Rows from block 3 of a small sound classifier, named by matrix and row number. Rows with one number within an expert belong to one neuron, the router's apart. Each number is 128 + 24 x the weight over its row's rms, rounded and kept within 0 to 255. All counts start at 0.
Before each expert's rows are labels from the 100 clips, of 14976, where the router gives the expert most weight on average: "top examples" is what is common among them. Only what is clearly more common there than usual is listed. The data: songs of 200 made-up bird species, synthesised, often over outdoor noise. In brackets: how many of the 100, against the usual share in percent.
# router: router (model.blocks.3.mlp.router.weight, 8x256, trained with AdamW), inputs 0-85
# up: expert up (model.blocks.3.mlp.up, 8x256x256), inputs 0-85
# down: expert down (model.blocks.3.mlp.down, 8x256x256, transposed), outputs 0-85

# expert 6
top examples: high song (85 vs 23.7); reverberation (79 vs 40.5); text has "room" (79 vs 40.5); text has "reverberant" (79 vs 40.5)
router.6 [108 135 118 154 123 129 151 126 114 102  95 131 125 112 148 146 166 107 141 136 137 123 170 141 149 149 122 163 157 155 112 151 168 109 136 145 132 121 143 146 116 122  91 108 139  94  80 118 140 121  68 113  92 101  75 131  79 107  88  63 161 132  99 133  95 114 119 130 109 138 144  97  98  91 146 104 144 125 124 129 106 136 111 125 106  99]
up.8 [101  98  96 148  96 133 118 118 117 117  89 144 124 103 156 174 108 126 126 133 156 148 147 159 148 146 118 101 147 138 143 135 120 108 160 113  89  88 152 140 134  96  95 126 128 153 104 113 105  93 118 133 106 125 136 118  87 137 112 154 146 135 159 113 130  99 149 128 141 149 125 108 143 158  92 133 138 125 107 124 134 163 147 150 137 133]
down.8 [114 157 143 144  88 163 144 118 131 123 112 117 140 114 113 133  94 106 123 131 116 130 126  92 173 130 159 114  89 127 160  83 153 143 150 117 162  98 122 127  52 157 102  82 143 152  99  92 142 139 130 145 147 133 171 132 129 127  95 135 163 155 131 140 138 118 154 138 127 139 120 113 159 124 103 179 108  94 101 150 141 137 129 148 105 114]

# expert 2
top examples: low song (71 vs 42); harsh note (54 vs 19.5); first syllable: harsh note (47 vs 10.8)
router.2 [111 120 144 131 157  89  89 106 149 142 131 126 150 144 125 128 146 132 116 124 108 163 140  94 130 124 171 132 157 144 124 118 105  36  87  60 117 121  71 166 130 148 131 139 139 150 159 168 146 142 150 150 121 152 177 149 150 129 119  91 128 197 178  97 127 129 136 130 122 110 144 102 137 146 123 122 149 143 124 142 137 148 140 134 128  94]
up.8 [ 99 101 136 110 176 148  66 116 121 143 130  93 137 150 152 135 172 124 105 105 128 137 159 149 166 174 147 164 149 145 153 130 103 128  97 162  84 122  95 152 135 145 153 114 121  83 147 135 143 114 116 115  92 146 151 136 128 126 147 120 139 100 153 169 110 162 130  82 121 165 130 139 124 101 123 115 120 146 110  99 115 142  67 128 133 150]
down.8 [150 121 113 149 129 122 128 110  99  77 100 126 121 139 122 126 113 138 135 101 128 174 105  83 125 150 137 122 135 115 122 142 119 134 156 160 138 148 137 143 141 113 125 141 143 144 115 113 125 121 138 121 126 133 156  86 132 146 104 127 198  95  99 159 152 148 120 134  85 108 121 115 104 105 137 104 129 156  96  88 120 136 129 130 137 171]

# expert 1
top examples: high song (75 vs 23.7); crickets (34 vs 14.6); mains hum (25 vs 7.6)
router.1 [116 124 104 129 121 161 133 118 148 127 143 158 134 125 158 119 102 116 166 123 107 146 154 128 139 117 145 127 107 125 110 138 133 163 141  79 122 138 109 119 131 123 125 114 173 124 137  94 117 147 117 143 165 116 150 147 138 156 142 137 128  77 113 134 152 152 137  86 157 113 111 112 163 135 168 128 136 125 129 130 107 164 153 167 112 130]
up.8 [114 151  87 124 133  94 153 130 109 135  94 132  86 168 113 141 137 139 109 143 118 128 130 127 151 126 136  83 149  90 122 158  77 103 136 104 112 125 157  94 129 116 149 117 111 136  96 152 130  66 120 131 161 107  89 123  96 137 112 113 126 115 130 169 121 150 142 112 156 143 131 136 139 147 132  77 140 139  98 129 139 125  88 138  99 107]
down.8 [102 120 107 151 122 121 135  92 137  79 140 133 132  67 129 187  92 120 101 116 126 143 103 113 165 164 155 133 129 136 161  95 144 140 121  96  96  99 123  86 149 137  93 107 124 100 147 113 113 150 156 114 141 133 133 134 127 123 118 156 121 102 121 135  93 101 134 126 139  98 140  72 130 121 108 123 128 114 132  88 120 141 159 142 115 133]

# expert 7
top examples: reverberation (93 vs 40.5); text has "room" (93 vs 40.5); text has "reverberant" (93 vs 40.5); buzz (56 vs 17.2)
router.7 [159 122 120 126 124 146 117 126 140 120 149 119 129 121 155 108 128 139 122 136 178 143 128 160 111 150 143 113 142 100 195 123 131 135 146 119 141 135 115 144 141 144 141 111 121 185 147 147 124 119 143 134  89 129 118 128 138 114 117 122  61 130 175 134 153 119 138 181 135 130 123 117 117 142 138 104 110 123 139 124  92 113 122 147 173 156]
up.8 [121 139 150 155 151 113 177 144 155 115 119 116 117 159 124 108 110 149 148 147 114 130 116 137 122 125 150 141 122 142 164 150 167 125 172 118 123 146 152 112  95 127 127 121  96 137 153  95 107 120 150 108  91 150 103 112 129 112 123 142 112 146  71 119  77  97 147 179 114 201 118 110 121 134 145 149 189 137  92 176 108 118 144 125 129 157]
down.8 [ 85 117 135 125 149  79 131 128 123 131 141 121 110 125 101  96 140 140  96 111 117 107  58  92 120 137 111 111 141 133  69 132 105  90 168 143 149 147 116 146 119 118 103 121 166 153 118  81  88  99 126 114 114 112 111 128 148 134 120 144 172  91 149 151  91 118 151  64 106 171 115 159 109 107 129 128  72 135 119 123 125 138  95 107 130 123]